config.yaml
targets: ["group"]
num_classes: 7
widths: [128, 192, 288]
am_softmax_margin: 0.1
optimizer: "muon"
learning_rate: 0.021
batch_size: 64
weight_decay: 0.006
adamw_weight_decay_other_params: 0.05
Rows from block 9, named by matrix and row number. Rows with one number belong to one channel. Each number is 500 + 25 x the weight over its row's rms, rounded and kept within 0 to 999. All counts start at 0. Numbers have three digits each. After the name is the row's rms in percent of the matrix's.
# convs0: first width-11 conv (model.blocks.9.convs.0.weight, 288x288x11), inputs 162-167, a 11 kernel for each
# convs1: second width-11 conv (model.blocks.9.convs.1.weight, 288x288x11, transposed), outputs 162-167, a 11 kernel for each
convs0.190 102:507512522488501512486480508522513469488467523504520532514518511510486479461489460472528517526554484453446451459469478480470535533510487547554518529523486478470476469560571521501517497496493489504500
convs0.191 106:525525499471465469489512512514503457503485485493473501527505484476498516513515506524509490518497502497520523490528517523520494520527519495495516490473516482485441436472494534564540562533531529488485
convs0.192 102:458459453456469497502522535539519536488491497490513484536574551539493512508482483496489519523489537500461461472476499512541549560547494526531543504505482499494495514426440449459491497510516541522572
convs0.193 099:498505499510530528513458439449446519507491494502512528524503492475452458502508511499483488499551546479487501485489507502529540498520512519546573530515527517483508524485496459453508505513500488469493
convs0.194 101:477475486522492503515503499523541466488535524520515530482481494496483493499505494499505495497515512511522476471480499493489513499498524542490506483489492489525547572488452467492471470500533541552540
convs0.195 097:466463486464475504490457474500502523512516525487494497473491525568476494540534533504488474525483459442479498485508514513533533528548492483529501521520498538504504510538519484484485498504512519530542
convs0.196 107:510535510502514495453457441475454491478498483491474458468500527521552544522491497485505509498525502513498487502490473492481488480487504496521498519515534523455499508524546514494495504504515511535538
convs0.197 102:517486467506511514536516504509508509505518518501491490440443486481497492516502481464466476475491494526493501512517528513505510494506544519509508511531522503510519487526539523498493495503519506489499
convs0.198 099:522545510516507471477480481477498468510535488499505512484476502499479507503506499499491500487499515545536507470474480451443462501507501476477486484499491481499509518508469493491484486460487489499511
convs0.199 099:499465473472489484491516496499505502498507559546538529488479490501515512503488493516469501498504540464477494484494528505506517505528506514520527500457444501507529480474510498473493505485490478481458
convs0.200 099:478465504497500504502503495487532454440469460455499513507531507498526510517508485505511506473492471470480513489499490506511529521502497490493517509500510521518549485449475487504458484492478504556541
convs0.201 103:465475468468485502504485481500512509531522517517493521538514511518481490494480496502522530508482499481534547514480518511545538542535538510502500479482473479498482473492485491501487474486511534512500
convs0.202 101:493509519497480475480475492514496482521488494486471527514483507524479501478461495508527530517482467477505519496473511504483500483464478476528528513553542519543513518491487485479498490486490450444471
convs0.203 103:519497511516486480504493506527549488508512488531540516507502476484498533515497535519497513499483504494510490476506492495506482523488567507475509506524488490472476493534540517490524508519542507467479
convs0.204 103:548537519497501486512529528493477545524504473472482462477499515491511508504508501499488490510517502501496500507496490500480467477488503536540516525490486451460456464476506529525497501512493486488529
convs0.205 099:449465469467468521512496482500528524522534501486457461471485466480502504518486489486481473467492493500489481495518506495505494502458506476467485479491475517498443460499500495512488474467495487450455
convs0.206 103:477482470522533556533509528513506492475468459471502502510551520525515513493484474472462478533513512524490504537494487471483479462471476494480523491492515488531490502474465495507528502466507506499523
convs0.207 097:504508508468484479475467490495501531496486540513502505509520481516497479501507506530541501510523464509512527501479524541556542534532541524547525460498516505506472445513478483464474474475488480493466
convs0.208 106:537523491496462470468479477482487487508499468527507531512520514490509507513512509509494506488472444505521545515500479462483493468470506500502480471456465498506502499490535542503465454481475476489482
convs0.209 103:497490489506536537535509475517490528523522503507488463494489500474517520528511491515509503486486488543497510490508492494507509515537475462463476484507522508506499502517533497489547485484480473506522
convs1.190 099:493457454462480478491507536513535476450475520508470446484498505503499509489466519504492492478479521512482460477487484516523526516522520526505488497491489512544531505529527516524516483505507519480460
convs1.191 094:519546516530492511492522499510528520508497495493445491501499521566480487503502482478458454468502474493508466500552557498518528503470467475483508504520516503506507520547513552534526544535518529523522
convs1.192 101:483491495500499491492517497519499512501490516532479493483491485471499485472457456475485491481475456483511507508485481524516524524523458491531520524511486490481467467513508492502499499527539541523541
convs1.193 104:470459463484503507474491509510472572541531522515522516493490479489495479486477501513522520506483479512524540531519508515500482473504481464453439431441449453459457478505498528528514538525521507491499
convs1.194 113:514500516488489485467488477481477478496527534522517502532502498501480510524524486464467484498472433483494514510512512467499509531564512512514508475468490499508519510484522504467486499509522507483454
convs1.195 101:477506559558559549551524531533580500493514510489499495504509522522505546523549552535527489457473509470474492467463499458484482503496494538561546555573581561533524528475485488467484473480473494488489
convs1.196 099:467507504530522533508478480468485499467499514471477494489480499517500498490443463507505508518528492546527533506500500520499497507513442453477469460475522538524503461485457463476462505537525530561556
convs1.197 096:519537530511541509480488510538526526510528549575557499481498503503472502457450480485487475504533524495504496475488503501508512511511482478503493489467487468500509508492482493543533528537524507496489
convs1.198 102:504505511552508490494496494497478489459468492477502500520520538522521538510501457463521515513524509416466490512534526516540540507504541542554546541548548528537533518461448460457467502502499508494478
convs1.199 099:518474498525546541539535532504534502517526517462509530549521526491496513528499477482499499509483445542493486514519506471457497484475473488468475509508531543525529530439472516544517518506473478553554
convs1.200 097:566538505485499509509496524505509485486492513481460505515487502524489475506499508539502498503480524485459439481508503499530557534518525528513512524490471488505519500513504501507519511500500519505494
convs1.201 108:515521525541542548564556557545506495488480455477515523507511500470464470482492479470488478501487460541540523512486511515502525537544507517496512496495513491510499486502490492510489492511546535534537
convs1.202 096:570541528520490500499516455515532508481456464465472473497478494492547542509527556510532520504510469471472503472494507487518500518499470478500506531513495471494494459562521488512553539532486523535505
convs1.203 107:530491476492507508504502526498478507478486465480481468471482478509524536524514514496492488486495507447482503508512498495497503518529517501492473463455451467460460485522529543515527518514541546504526
convs1.204 102:507523531510505475492487502488444498492498487502524528518502492492443448494500479496494479490479506505498520522538532514514545535525489487487495475493462461466480495539525488501526496489492494502485
convs1.205 095:535504510485475479478490496478490460482508492498492513515508509490562531512524520547562569549532515515518508505488494483488487492520476483499503483472466488478491474491477470484466498501512473469475
convs1.206 105:552536549557516521512511510522533489475491513486482507494514498485578564546527512517514476494519517526541507503491496495501511496490563562535520512493498489485486482525535539506509537494536521501508
convs1.207 106:499489521498490508529510517494519485488485507504511486489498458441486485491471467510518495494504511533543524469479466485450444477495476482473470514517503498515518516466459486506504536562535515521519
convs1.208 094:497508516520536513482489508486471526532526532510546533528558593574538512526523496478516517482445469558531539524505502511489494473449489523519490499488494505461462490474479527531489491513458445516506
convs1.209 101:460473444450453467475476508487488470457455506498493500499497502504514495498486463498564548565513512522501513515488525519512494487516526523539515523535533515541557551460491504475481528549525485496510